A small contrastive audio-text model, trained from scratch: muon at rate 0.005.
Rows from block 7 of the audio encoder, named by matrix and row number. Rows with one number belong to one neuron. Each number is 500 + 50 x the weight over its row's rms, rounded and kept within 0 to 999. All counts start at 0. Numbers have three digits each. After the name is the row's rms in percent of the matrix's.
# gate: MLP gate (encoder.blocks.7.mlp.gate.weight, 672x256), inputs 0-85
# fc1: MLP up (encoder.blocks.7.mlp.fc1.weight, 672x256), inputs 0-85
# fc2: MLP down (encoder.blocks.7.mlp.fc2.weight, 256x672, transposed), outputs 0-85
gate.93 041:517455575505386486542492460565499478522410519441476625584532503492508411442445512506501505475449499492551452501564439476494540484509416475492488520523470453548482500527441430521438548474501455562512404461508577485472505470581462491536439559507464548491416467
fc1.93 045:438590478487504465438552503498463526431482541493563434456468516430519516532565535404445476479535571414499516491514491483443502404571516517490547581416475513433626519528579609479489546548508460535512443479428563428562523487566537467473525402476514488437530505
fc2.93 047:490491509555466603548521514487480568473415473535504520494542494533490459526426469543506577544502517620502521433506505457522602556522406548590431484571521492593568445518465421524501433477522481593518471475582513545414463544446573512471555543507452546568494525
gate.94 021:547458510437495485540420447519533484456512492499506541484438484562515415549492460434459564521474528512528458518500535423533531393554528492474467513538473527457605475507507400410444499555476521347517536484508499468522469435458495485508480514628510504429482524
fc1.94 023:492537506464541498487577568407500495532448551532536476584483446402430446474537479541518522469544484610481599470551491572496478550503581554579600483497498482494508405460453525525546518525517497622494578541552499494466478552437501450525448490456546523482505405
fc2.94 024:502570457545530517479533543566502527454506476467456598469517556584553532434543459427410514514485482502485430503460523412490602559496502456475435549399513433498433442454462463570451422501553419418457523417473473454551549554523476526417406535462465467455513494
gate.95 143:427554420546527462502507478501528482481574420523411483423531553463520565496521525502390461447551489421463544449499575441516499371437395602438531461585543373480399490613528501510523508494445478476478575469405554602457498475504482478457544530488447495405437451
fc1.95 131:532535527584460447467446512515477514502458548427611516554426512546535477490491424418552445520538516597531458471362411520479480486495557521475494474498506582551498452478357552501537458575559545474477406484485526538592504548595532508539404437439578544535502492
fc2.95 140:459416507484559518519522502583583458532492485458529567585572489410463485504472520539541447479420472552514474458496456475481522503486534566564522525528490565470526483468386503490471446452568559391515536484527488508512475455481456573594480457540490453532445519
gate.96 054:521509465449526511425533519511483502466527490501529543616547452441525507481413457418585527606527541473519511534555517447382486486443467441491533403504451522566590469497544491592511522448521510523443469579491601432491431483535594556588511476425580524565502485
fc1.96 062:458453470538456509570472504392533439523493484562469513539374495527625566425547565479451434456460481486443560457506504539489495573561467495476566436540473414417460468501461623537536497510473436526505540526490444397468525602465537529472519440489389484476430502
fc2.96 054:523486492359516488407508517514429439535493553443497368449480542466454486539471414503509559552497538529484423545424519561495521479548447490484470513416491494499501502434498495460529394475572499473510469501535440489423480521497482544480479531554571452521590481
gate.97 144:512359536444402535499443482519457523589579514525382589481527568544528514462421539542418572495524420448522492456440548575531511533491504473434501465598501515453516583486498463561535567553568502452576538456479533526410500473396557480589403533532463484560504550
fc1.97 145:531455511545552467525469523509564383472468370377546453476532465451509472506509522523455395523560513575498502525552455515477477527525529440502490565420468468587476448480462451494506481399500469509447517422501483457565476533496369465475465530526473470478613512
fc2.97 146:523457491460453553457423543459622383478540480489531587473475452560535508527451514498511443413507606357545417421521519475539414522549500474522500442529436460504461544527551515542420486528465508552579497549502531488509526476560513530492476443454524498452439437
gate.98 106:507466526529510490534533494496506476480535454527511590550428497480451555554451544495467521528609564439467578545502465531462448567547529400486431499535458557521424487427517556490468490455498441432538433462426493478456430499451540394540443488518463580602515530
fc1.98 105:505520457472569560558466516564525516496450519501512500542508482436484554542576518469564493571507516617560516423477523417473608459468461447426441477503525463603533533479565463568510531482472465526539487499506466546508554508541465495433525512547547514485530426
fc2.98 106:450547546487523533482446384484459579549543494497531424487514558525432524513432385541581458449579412570502431488521501468534571601563519471504484478427505426503580510524503540560566493537479515534523546473518471472514502516534542581441505453489447626436499518
gate.99 026:572583577486496429503629503477450457496515443542495529487508514440463527536476503579503533517551463480545425413439564481494467497571442503482496500448478474485474404519623538451469599489548507464532463494539515527433543477493499494463543542487525562438419586
fc1.99 027:503513514463547519487541500462533496503535446495570493499478487443453520445606458484527546494569501511496452440479455514451474596490517561476518426498506564517514459545548536455499535457640488531575422417524417482552518486440484388471561524416460535401512575
fc2.99 026:444579573544483537593515473482582433509537481504414451500525453541523597537497517477455529553446437465536448419425521572530483446505593507510558503501495510514617536575455540542454471455478521429476537512559497563479508455467579401388479554469443506467426415
gate.100 055:498527607517418474568522511443511438530531596525589478511486499438487498493487537512562525489477545431428491564454526593485565525550555579532493460565456457512439527521511557507396590428589439551475485577464476487570511585497503553497518407466483533449624568
fc1.100 055:558450496474493506510453510595512403484558535530510494493555595463495522442420456507499531476497528524439555538540522507398388456462408473481488519400408528542459431521514577514515456437409472487555488492455552496571498450500544561484486550512513446465556385
fc2.100 056:491535510456419532570574463496537490494537559439562526501443531434513442510484408479604542527471431433562515486527494404605526512487528634479511433456507417547460482528446602524394494550490513514512403492538511566485494484480497504499482553443492551442459445
gate.101 122:505545506514643489536532531396463447471473482526415445493447442486464475543427486464461418488487519515490527497544522471600515537490451543409493465470524548536497548468580544485407472514551467489561399510616488536585537417425569498565532452568555415483488524
fc1.101 115:504494572416500532476425522482498422525521585488417532477474477468485500487541397467512507448439564489495530556520467466534582497461465523385453570471438555517473539535495506498431467481517432463490406440483499564486453512510492393494508416436455507576448526
fc2.101 114:490340494491489414553498432516458534446449571440504500475502497317466448532507484584390588425529487526457412526582543414515535563513487591465500427427548445451575399531493532537517486557478568414566448469514484527426495504567463492563532543501541472552510420
gate.102 044:563494370507491547497467527525456416473538523526531540496558499470468462454529476547544539463462502508594502444490400530567551499519473442497436587479412438524474589496566414533527530469489501475483476507519595449437566451512527467494493474499603518578534435
fc1.102 049:448481517424554501508514472513501589446600563453425479475478428522551483460497485490465540584512464413405500532496583478447494512456578490465555436598574565444576482485429555485439498508507439431580474548501418527498459553460547531525465470564441459415429505
fc2.102 057:508500474496593496395497542487442481524364568523546472514503521470507434441561451497536490486464555548569534481481489561466495553496523497493423597540455422500445508514559492551467555568468440526499498481524561504460538463504350491519621478494618492546466483
gate.103 061:487522594524475411532371441443575510534538558566486451503552531450393587496554530528505532551416517508480577443490413507453506494591474557425512549513451549471458509450530526477342507562549399489477587455530534462459518441465444519490470477514448460555531543
fc1.103 060:462435461538496444522495517481535387493605525635524498584616439521464475494475536566499460556528429473498490347495413452476499504529413456517507574488487573437534580457425495407394550496534438429426504513581590471433464447446445578518527469508446441553464585
fc2.103 063:512492498575545521512548526510473437576451460567459495492448475559438578452424499447419562553531467465578460563492566601507417458527506438511395407497589507380486542525476436535538550474472543515493484427451450529513554544515535373503470486583553460480566613
gate.104 114:501444490470543542531496526546575429462545450548492537474453530473553420326601463544496465507485517464462653557541545492482449476505493454416449415530492511524387400479576528477535511519457471581494515523513544438418573532555578520466538506409580540555521563
fc1.104 118:485435365487442527497496511537526497479495566452494586434503409567495529495423549560516486424538545534495535547451420487558388404424531556557427502529554523597410441559531536452540443539507477561465517562513434442487581473514487458489518505559443517507459535
fc2.104 102:507532531472529481450535557546514434430452564462516582462440533450509475587443594484464385455519514477553424550550595542389511414525486509444564402541488493449417491439636492413507499550561505469480517519415599487430485490548365539594430598516551475500529521
gate.105 073:591458491454364519627453538607550491489391522482606545541464529473567473510536465491450535495481494421535549509536479481587436409500466502437420543526444555507524466477503471523468506472422449464480456434610472394452472556461560555454456509542471539495474532
fc1.105 074:487564484480522606536521525416515473596508531417562443528551618453476535439383514484579549523430435378402509529455474511474504507554514422477492461552526403518502490458464531527473512530517482511558512537541513571545446484538489512500445482551428554501450541
fc2.105 080:468554501524499521484480416528503593543485491465432571472477433506471473498483547510481463503561484555530489417591504647440472467494493579511575509508532593545436494520497498465505465467468509419444492347472516482501475483486418466505452573597558491499553392
gate.106 124:524481367539477554377504545456508493462497578586407458462522541514470473478494575510487536490462475554471447534491522573497540533582576485538496485472465433470550528519567543420510447417527570461521662485542450508448390482540514502531491505460462508479422382
fc1.106 131:529467458505479524528606452573512431494439431479490575550527458443547433494542496577492609499556527490516490398451450517507568494548566462583540532508479453526580559473486539397479599523505411488513488623583502483593453490526421456536436498481536483428548548
fc2.106 128:566443546402528550467471558418584527562489499437518513476565494383483566507352478487549519469549479478463462434488493445447552483442470484510574453533480580382456581489525438558512472449540527480524473459513386548481543395525519481501533511515493507479484500
gate.107 011:439448525443461521512490498403463485400453528479495441560514614598427490498553474597517501478539558504489469368432519388501540607554558416470454515553537534513491550434504409547454479521440473439588467476585520562547537550494499427525572522593552426554417499
fc1.107 013:465470596479469422470471612467492469500417489466562455483512598516447398479481434559445502486552464539494526417483591497538564582488536446480558529525463519406403489542560468514472442555447403471598494594506487536510496490524537450495561563453530389542535554
fc2.107 014:463438409474507496454548514546578488551541496513528558509474401413506516483517585413517524515525557577392502468571440411439435438505488506460505453550543473456564485539561451513411490478553587523475490464461594387433487478479470550587424506429486595481504534
gate.108 013:543515588555625560523537557474550405436593375408461527512434475468428534503554446464433531532456431472540462538527447488432553564493430502466548494561460521494498569514503478462469492422513463373586497548536458558529414554475508447513510467465579464512523527
fc1.108 014:527523569555527516404468486493467511581514497390440483440557449438472449552479431554533418562500435389500449529482556419495521575449571470488589553544498556475419541436366541418545465477507503497480443475528518500476495478504473537578530441570478548457518500
fc2.108 012:465473467437525472512426470471635487407504488539529466476423546538558515525467606480389558429499517506492604604507506608562472429537554514550514475478482492584453571480536494536560563546547499444485557499493519591405478525504380521568464558583612460523468560
gate.109 128:520509506531569465455415442509515588522484520539511531457445593457470453465541563542401577491488425504467433501506444429551474418418527455568503506526497502565486579533504447555493522505556439537513555472535438474499448573493504505513496524513487410485530508
fc1.109 118:478498478554382464527596596491514397493540485517422567576435340505475556516465419459588549568444482532521520537437571529494505454496430577491565530538459527436525390458537533459563472523567556510501501455566529556433569361473535501476588549517466523484480455
fc2.109 125:493522528522487545472474436583467481522410545458386481486517592508469518395561404509555464494516569437509446509490487577609481554456591511471563466610562567539604605575456514513610423523618528499579452657505532538545509549525548487558432558461545491527560450
gate.110 132:453449505488606417444511431514405568555565613472523441588548452498501456491562465377532500508535545421502433481523531509556466562445528519567506469529552518479422507491587546485477482572510523563532519545465497472447435512497454536555406538495513506464450410
fc1.110 133:446480472564569384575563526540452438520563504430539503557629585482535480551558498512522543562506430545517494516582455561536537495451424542452531506548538462442513415436470420461517522566437472488484487403472378561393474490402476569568541478527536492526522541
fc2.110 128:487637445438481474496410479516537447513560523521454545466536452522603541489516533439491541518517514561483511637398467495562554528524497511477491515488393504486477507557579490523499540563498606541499463386541549448536572473428449464460544517429505446547582508
gate.111 125:494512560559514532505474426532497592453455466524402514484519552460533611484464565612475600447491526580560484469477494514519454434467491503459566483472466555545540479450526505456522475539565490501392557532513631549481495480481490551470486611515397498474616501
fc1.111 129:457448440510514476426479552483538433584459638497469480542590537477450434504482413572518493440406540369485499485554470549402484532510506439593554557552501573438487500502499446571605448452418578483455464504557452466456487531439479471471517407470540490552489467
fc2.111 123:427556427510501448551467419535469547434539477506518553509559543462469589563496521456393535528598493533499552528535517503532555561564530500540553528495597482544538528538539468617510457607441485456588533555474512544543430464546497430488520560555510597490445469
gate.112 133:418543513467495474496524490453433482489462554477537536511405486519480468472499460482536539539533400486536443490517545507443413490472472483478522477488503469591445497486488422576520523486551549492410538439491474536402551523547535465522535464550561590482438551
fc1.112 128:469494512545539411423517626539367429444497502346615583534506442476528483549471461523525474452456478479628502481378509491477401429496493497483490523517481455581519609564547564485555639418537487524575538454470622475557549486484506582523507541553587483506456462
fc2.112 122:473517488424516501504502502518472579482555564502487475506562532489511559461481586481370552540491428394439489498526501516545474516474414504409500535526557530428488476464617519437569441470484522508456518468490411521512581483520474469598446412490502473484522579
gate.113 049:427487517564504427475519342479416470496550444534490515400514490481433451547570482557461560527571478523510549524441423479480520437475536592471454569539475405491582448452555544498506575522459614421504437516463514386499428480624555526533527471480467444456461563
fc1.113 044:410535487448405477501552465536462500607472579507493539412525512489493562651580439599500516484507489549442489496454512537513572477583491486526475553526438443550536535478421569457510543475536482536446493486483461427436457506502466567473517502469561467538435546
fc2.113 049:519382454457529571503441557510444441465513554444537470493526455524531479520520501533414390466476414472546557474495419434495422499483487384499493548521525527582456524460574563558559498462503474559425477434496431488478528392450504493476355517546519582440520532
gate.114 014:478546511554448589507421565499468509431538533539459502529502548480478482531544528503533504476382459538588468546535452424488561521560510451460517483481415456537609472516468373496480504468490472490467502553484542430385473550529517529507497486552484545496442542
fc1.114 017:426479516515420611509501460516625427422514439495462500431547501587506570532456629425507452432466481433506529476618402607542505461442567500484605584531496448473514419590497519489528484398510500532522466508453492450476470430459472526425586560470440560474480549
fc2.114 017:489473499493478562486585542405550515507443475473526511504445547435490492485579518549361572475514468602569427480541451377544530477456443505523467503513482522431462566507574501505432541524528449521460540453526541483499557466531522527527520460631472533639539395
gate.115 138:431512473506502444541580479519574479589438469581471480491412443454477441490541492574623459521491465521521510494517529491499503532474522516412494457491422426545448612557497569500415550542551592475499496527424459464575444477534465505481546507409535528465606544
fc1.115 143:537549473423470463613561480460546464549436433548499455528388526477447608559483517603552497460478446485567489451556457540570506462516443503574536481515451483605526456544539565389450607466571543447476534569497444581499434508473544438511449478489500481428546527
fc2.115 133:503457456485497598427495419440507436477471549557457490489431497480421452524457525537564496444466516517491466449476494479531474534499496469394460585463494524423539489493509528511514575471522415470554502402512464609507552434537459581552496556481489515499518502
gate.116 136:496518439473437422558439427485488568453534553496407498480588572545457503505458533518549483440453477480467491609622560530572563466472421517456627519425472494496448461496610529504524446405469505513496542515521495476469546521558652511486582527534523488588473520
fc1.116 139:460425569492489508496544485447458468480509429496512543487418462574508446566542598470441485613462538517541549491507443478417453494498539389552490524494459574464487541495519489498453538549551467522492411527510591454577412592469442533487394504485535512449527615
fc2.116 139:505525555449526464536501399446543546588424513572429489498494469429475573518587485494549528477542523549551483540491567431477510568516487550513456536491464533508554586404451525543570495455529606534543402517478424496568458530525509497507507506453528415535441583
gate.117 039:473481451452487448419487548442454486409489446493500433601483440473448451472425419467431374412390491597524490451423509484479517456500450483429512438365528557473568507522485493487436479620409471520521492529501615500460527579430527472526467557494502480544452492
fc1.117 042:503543535462490502578509451525494469491464507516561599492518518500428520599500578593535420612633504392501528489617529453483479410577582399577461482553460486580525421492494430473467532463449451468476542517531474554585573533500526440567545506504554488445519449
fc2.117 038:474595464495520497500558445553492540502436529499551487509441541443471421475500528465494523496472508482521459481553516445502498513489509560453447532519540588502437448536494541494527502487536561542523533556383503517449540505519510570496480486492538462488567465
gate.118 133:570461517536446364577530514461526349494481456552474428565531477578464488558410478541451537467528526469466536530456445545401557491570408518541542505447422564482478563465456508509432498485547461443397558489450549484447492472469392534524476438546444540449543530
fc1.118 136:559529515566469472575529459480509404461531516430548446543515435542439480488340514543493484406432514446436569450419512451457550519623429558579477549439424539474410559429459540566421526521462448465387441571445479500400554511501400500463509467510585533519515534
fc2.118 138:464445449466586505514524552470476468482452497415470480532506409419530436528480522480477516606506537405551552497506443552513580445523603498462430511553555477489565501560552604536482507428547444453441480464510494422464547486530484448562433407434425562462543429
gate.119 133:515522448555556499479518523487455497601504485435402470478551457600445496478450459588513531551550507465425492438543525547511510410504472609432459427497462513555570487487485471608514592569533490492600571615533490485554476471563526517476394562549456512520570518
fc1.119 124:409619549494513468473496494490570494451448526453501572403457503488442519456490477542496525501547590486499460449452519481528492567526513429528663606574490540552519503357454551462465437568542446446421522420442484541412513532509485507485534455553452528437537500
fc2.119 129:576444529539528518506452500503507539591387437488414418479478629507548532451577419504496552535560440519516593506462496532528464512531530528569507458487444499476530455492415522524553456548450528534498549532535490386509473451537513537483478500548503495569461554
gate.120 041:512616544410560475492473442475568516499517551524451415552493479488545565557538534541401482506467434508507499582464540496614512553487486532618416563436418504604538469427492528552401500564537588511479538371449578551480557522504451482530492529473468474433445560
fc1.120 044:558501462505517495428542612489468585536569469476491504511456522438396526512477537500452491530452544532463465510467410482575555528499550488579571477450578463561600506489473511444493518523439501405507508438417569413418593567510449520489446615437414442502527490
fc2.120 045:459478521502504498491501432479491517469566521526466611489563555494562555570465496465494533519519488506489560516476570461541474502570514503476490467485483516538433579564474509535478448448463555539497594507561541477514540530512511412551625537570445517451482494
gate.121 072:445537393630477513472573475560475468502491454515543575552596494493481517522525451524410506442572525430404490469428480490516483460513463499486351557523487451549486534557454449476582508411483517479464434571481448648555486481469553483475495490481485534531493601
fc1.121 073:513517418585506530494604462545505466522469477510544521491576518363525464512544523524564501444593489430429493480430509458491453592432438509563407541528413466535457529551484441439585468468406589455380478516496430586543469449494574506493537472509544567491515547
fc2.121 079:488444590487537503534581485490538489424538539531478433477506453484479410482544431484469487465583480449550596530496488553541495558436528439566550449451462561491560475457527491514542494505460495503527506426468525403469541442447566535479419439512440493523427490
gate.122 156:424429535479511505506486551467529505538578485421477492439564564599495568468511553545577494459520533453549475531487515513510502434477468428477558541522450464561471564499613530444528570518372405492538560490441555490463486493551499469538568470516453464477560504
fc1.122 158:568524484600558604503498481457510464540519530521503495511442521556481468631560410552445471521467492460451508353503457552459484521466568435541375402408468551536533465478458468424511505457497576546597451473490457413503507584521496550490468439534512484580433517
fc2.122 165:567501447461528430431463572483541540502431435499465457549488558478441410492567595482476489437538595593600471429519529440551455512439472545485471430453504513470533499477442545468486517557489433426486520556548453453592548585526505556490520556601431512578506468
gate.123 139:519471453468526486512478485578501498402505564550447459533495492585547497544468555460524462536496460457600443495538517500488400423481425547459565525573497546561488506399589398565400431364546582507481421547410490505548428482563485408454459501502574487601555542
fc1.123 142:471442482506479483469547488515495521501491480549459497573476479464387581503471477483448480525586462413528523461451551416541523524432561492573506390516407582496480550545423564499513535459517504512494474458473502476569455506589541480535444538486450494432526530
fc2.123 136:584403473475485359483474506468469510468442434584539555508506440495484479496563478487374492504484469468601541524392486502472483459549411481365449493475473450571537544458467521571458498524516533491487514483488471548536458527524556496495539505456506533489494452
gate.124 077:458491551453484487402508469439511486399563486536485607596440498523512504504464508476482558491389498448520549479511528556557498584441498545529541489575518487582441521549587540536513464556596434477409579508549512532509581593510466517555505475405552414503570516
fc1.124 074:519480537510466495554500485545502464491444590557416486486532408524518525419511459415502485418392484437498542428527544447468508419489436468509530503465528496504485477488457449418460578491473474494696512442489542560480533529510541450553507530515433530492444470
fc2.124 074:422521539457474476505473534466374447514438526455485468473426536529392571586500589603534569489495524547571520473493482517546447498496491491529427501492622465432534484479505608461460467566475452456467428415634594554474542411536594534474507553560499569437525533
gate.125 147:542485537481486418500539418503459518587511538555381464409553559462501553388492477506450513410510552539495435486563474449492475596540445489513459478527629454574467526501498477518454466512440472491465596501489534533474546470491629539494441527415435535475552508
fc1.125 154:493461538571498501512470547463485549445527474430547528559477418548516490576470555525508472611494396431435595566492463648503548474497602489555474511486447553453515468528495478526552546486587505482523412508473471484461328488556394471497494480496497577523497495
fc2.125 149:510522533469547512511479462494528521597491512362494455458521435444557537483470414532465569497571490548455467474430505510558466530575516580529492515539595480477548566478577553528453515558463498455576425472549550541568497489448512507569477502582549524433553494
gate.126 062:452529452517513514560427605520510457471565469482478496510536536493371417517534507530551496415550508471446511477468544590518475526519557535547452515554453547503435562547439536553527545487480472549527520533405557363462517418521467559454548468556484559407534532
fc1.126 062:357542530542525482478495484541492538535541500569545568490538501536495497559515534526496519630600484477556602487431476525442518480505529622568511452437516553484553616521411534521494526443523456548535446542426583458457557536543560492441467529447488493487529450
fc2.126 063:550445537529560373489569484491479509463487659474484542469424492495576458486485485523515557456482520562504513475552557529551432477563462521520532492594471540469499472403471561454545576471504561508523505499501459591602495517477445574489580457504518480475542438
gate.127 137:530450501549509547408398443549465486569546634538562527434548600575511533496471483525507448577489475537481528563505458559438582453531499416484504569537455541562568489405515396591496529518473475401523470437478494415506445539474545458492427495584516523496476535
fc1.127 129:443460491392513532437469595417490445360478533522488458506507384535536492475538534461522504484498531535485525540574584586558447539531555603565537511524496495470431407455526501567553455457465477410608582567466539490451435473458526411523508539506573477397477474
fc2.127 133:416600492525557428520607502508484452536524488473540480500497508470520540447504565567504475463618517492490413622445465546462444509496437440513569517464466475527518580441557469519498477477533412451534497505480468486523465553512485545541515465436493469517530582
gate.128 045:491411451490571395533559513480608511536533471524518542454471469491477508479566470477504521512583587468507459502554458553595507504502408508512550524466538447496453527486491482576372514518521470495543525430509519516483596521425444461467577494421513477481500441
fc1.128 051:486552537576404533567496508521467508482478545479500482587521440522460475516447474535520534510463398428524560574454525409434516534547587452550420541529439489442504501535485447414610512437444481503510465580503547480566493561511596511569491424500538434478548522
fc2.128 052:546545492473514510553520496496499449448535567445477556541481503522533478508475447531574477530569453539515551483477438467435594528378479515498474549527443428566551419487469565535467558494600430406622563515528519542530474486536476604541502534476472412469473467
gate.129 008:463472452514451481546545505537441527518498568444429540495469586506419525545498497430467545497546443528543528430442507607500493468496499490581524498401532509570508444461575607512590527376477501530513492459495470563529511452486466483492469449444446456553474535
fc1.129 008:450505528520478484412519492523530469445477471432528494434539533443490530483523419516404554431537525549521499513503491481494450569420491569621502508485491544519577499449455473481502469464532483578502467536471559536591418500521522576548464432479442532455543509
fc2.129 007:473445500527547438501608503443497463510551432546438506553638445484557529451439470491472469443509492435445525526492518512575503508456578499548560523468500490519433413542428508485569561516492563521512509495474456479395490541364598472483545464574582505542471500
gate.130 055:417607450515432463592553564559443479460557401536523471504532530561496568537415621523479464424453410491526548502579514414446456626523478508501498550561398490506496526539540504441561511478491565595531544527473519557522542482469520561565479511559521574515431510
fc1.130 050:400464530513431498488546510538508428482504465417536449550459552575485492559526594540474601436459431395528477500530578455519466496549494477514528520573531547507492499528562407479492458452420440547538519510483488506439592462413513512483512545580475565519536491
fc2.130 055:510496417456479474415398490533534557509525528523534481380549473495457483457560506433575582489489526482471488478533483418483522528472544557458503490532527538551429429519589508533533444516419507408406523436482462422497504566516584467408541541512536535387509513
gate.131 072:392510460536567465459548479465488542508495536482517477474532501475494474610457538458581450535538526441375455572547449620508451446411528489588461454516554532495530558573583460477491540458575484502491536541476422438450442418467453550510462502439540478500514478
fc1.131 067:508510584523506497525526471491444475479519414468517566467472501486508560454531566538478528519427482437576497485481415535442478508485457485497546431434459595502469425453451553452520449526642428528495435504552480484632509548523526447540492518560468436471468456
fc2.131 065:412509507599503494455546609535580478452473466478523516486508413462489445465470560511573569483491559513499392443518497543469550519459529421480408456494579371548472458427496445555557475480452528539429542454482523458430464577466528475521553529606488528421438600
gate.132 096:563472525618520422521492523538476556558477470516538503453507507496479524606424592635516498368471596483521470420535520567470470508528512584442476514466476569449528554472412457512441564400413548486575479572539503528422419457506437505431512514482548498472500541
fc1.132 090:504432469476536418399524562518500467527516495486475565565480488504553442516591464473527545383401535471420523456436430493468490570568554522522478422502531631497488501402543464434497557472490574476456466554421474467501565502537598503408541500475442567568465464
fc2.132 090:524486561482498434568443498527463547546508540500505492487511432593414522528487457439506504502533497468405644548578619564479538484509482462504481472536494529495530507669494558503464432503502489510471489555493495490579491499470560512577466507507447518464486513
gate.133 084:425461466487508394485452449494567549585523450604506511556574514500486467507481495445553503517501492378441488421597417512520449527563502478494553541450451485595548502557502542531453472471446420485463404511417530506437452514578569484414542460540459578491527477
fc1.133 088:528561520564544570497490551558519555414425590327529527497512562558521490508490482476544470599549495460603458467447542420575429510505473534495525479528550521421489483507497541445540520491522541538429573435547613527540539524607514488583511449418474469423496520
fc2.133 092:510501496463500496542446463524482491487522411546436547592457505486501554477522527506467625509466422524504601477482516535459563480478559426514543514441528549577518452448484537564558524617567553544613407601491472518539500563554546427496486477503492481565437516
gate.134 142:414605442526464467477537530574492501535544540548472555425478515519474470538460513403599559535503503515488529523580596567501453481502493461568502486608600434461569495561522520504607444467547527533496470490523552537466499443546415456416518432569420570581509524
fc1.134 142:587499486520593535479446417434490513500450435493485410538527494578579599500467471555430451572588415517500480519438416457547508534410504429526507515422426584518443496441436544417524516536491497542537496484492475529503486533447574513544447446502589502436532513
fc2.134 134:423409538604472498621391551485472514475503474469505619515500551411541511461550462485430517530480532491619465564510469513468505514544419477527492470478588517494473506417493451630519504573539520461544475514523510523508508493419427559538450532570503517414564543
gate.135 062:493519519495573471443539522503462466454557349428395479409457469513482520615445500504465478492538564456507448494524495434511570606557384510585477524408612491515431469433452496471513512544572558548518525457481489502449504444545571498544456571554600488512545502
fc1.135 069:548485482566486428431562476466531430385479516480565480407403472527440560433542405525448481457598575621577528482536530487494472434517485464464484555479508453511489591529485572548582526511593487493528418463534598538487464521505503481522484551516574499506348527
fc2.135 063:494433526541437615463512517411413449479494506591504468589517428407429522532474553498562566533454498456432549455476489466540472496424569511501520505485461465541561475516587482499551530454556512605533437432559447488528472447449440481450375538514584549532494401
gate.136 086:547527514515509492530542519541552556512560489546465530518537541524543527560514530463429525512536434529428377539508492443468459467567529515433585527582477442531557432429485535507462522469439554517419463533437447517514532584480515504524428496430533478516493497
fc1.136 077:400446408450521472533539491663486492504533420567481496457476446508531455386556485504504538520391465546521465462551458531439479613549501472533526492462527568456443608466475539454459575448473479454566522500493549528488422485529428490540556547497438510499564424
fc2.136 080:523462519557494461444526570429521515535535436488435474480550459499542459488452447572449504474435393433457525525516507507463448468517506532484461580534556513520447418507465564551473462502594484531452535568579511547583524502423464491474528498406484531493504493
gate.137 086:486519547553519504520421483466525514466458406512532518431462567505607591547568468504461431376533580506493519586462509547497510505446514512489502513528413468608503469478543449530499485429469609477552576464403516427398523436496401459448444580509556521468477607
fc1.137 080:468487515495569539468393439530574564441494437552526468457514527527507533476520457507517508372452456522534513491490548538481490482495464549506418461467490451545526514503519517639538573581416520475522497417511508401437471421546453527452476544425557535432518536
fc2.137 089:502496533534559543548508530463434488488530488425486481426578490481506430463456514432516500495444451400573446401481399445564534566488518532521473545424508508394562463507582483559480540505459488453382532364513576586503533414466538553582475489483443509459502443
gate.138 136:563407458383518521446526565509595533531508519485507443465449441545425464433483481622492516442567584579427500563559458513511480430589519487450484449386471428576576549508554499611498533504472476461525555504511466467507484464516521457469492518459499506520470467
fc1.138 128:461420533547518477459465455558488519460505577484496465476461466541548431433409481544468476547523522527464486402482517455468536528524432474511475510489561496566572518417482570538486447441629463494462577462494541576420575431535494520433464526459553441459430460
fc2.138 132:465466454498446471527509468433415556516431462489446569516554536529487552569487475465447520513399541572514455382562541514517603473525533477481540410461490619460496544494565489444535534559635495534576450541529505497490558469561505561558446506479449418466524408
gate.139 108:461502543558600447468460469540496525465505512453421605464576480562440503485532485492516489490530519547480541504489473532522484524446514417522525483527518531459489562604484548468516558513552536416453489492522461556522473446503432604471497469489438499536574521
fc1.139 109:505547493521563532544509505422465480612481504534567434421491481518402509486461486491523523491576511529506472532566529509453506432476527487530538517473585405522515375502554524551536517515440478509521567534495445515414539505473503491413443532574498518575489543
fc2.139 104:540593449467509521512465513518502504484513395523501545422612483501450493579448417485490560505482500490497619527450451439438503493466389566410551542560515449443509471526540500534492392425588570414468481548515566530494471449515524541585468469406490494454495432
gate.140 095:483500484500471441514588464450458578484505537564481544449481516565531460447427447522544481488537550500574488562554525601454601625506485481495577435475468475543456555448495436502541477471468490470509490507479553498446503384449520512466499528484507434470529509
fc1.140 096:532489384501526460466556538515450549593567531517461499492461507547459520346463441549551484530517423405572488519477467613524579640518514544543511370407525519451550471486505499534539512459453544478517534492418491514466383423465592466412548499463529388543530552
fc2.140 100:488542552497419466573561530503552469500451487535479445432514540513406525581493534571510544457539523562561384541576390537453459486550448460431549578565509514514492491606535484479490559508512547488547482533630503579444437501466457517485435494499562531457516518
gate.141 067:546493526565468564429520509517471474522521481460413498559565480486482496425541583510502479495544400448534512505436505480495538432477345451480466510567469460512518528568582525436549578428422537534553478508555459552558464453512501504577498457574441573501587464
fc1.141 078:462488476483431544512390462445504563436461572575444474479534497507550500551455520543487401563487471539475521527511454544471435526597433525444530449525542434391539543443514540437509463473530502374542491485513471455477597514413540476472543402474564498553358470
fc2.141 073:566405469593487558499482481575499478480447545440511496505460514490539511463497417539498445471558483499534522455517490464488556470480451380538537583550466546447522549516535475574514541529416524568479513474489626475535377553535464570507557574458468552430634413
gate.142 097:506513464628480472538495406427562525497436474545403525462504488513528533466537523507577490599557463486453459575502471539553591490487511451459526440529484469524525439425552544423473429487486509523561418503546414521495441538524466512508510458439485517430432616
fc1.142 114:590523530542466415473491479459506505537454487500484472533462501515534532510541537495584423546506458467470429526551523601463449571505436445528596497487520541489492508500560516438568489481456417531520440458520425459429388420571475469461491536493449497432569587
fc2.142 110:455485570532440465463485522557502487506404453461456501485471441497440483472542423441533473482562502519490481544412548528573471437469565483515464540563398609499614371491486567487514501474537441433518535565530655523516467578512433510507453465517438553477423503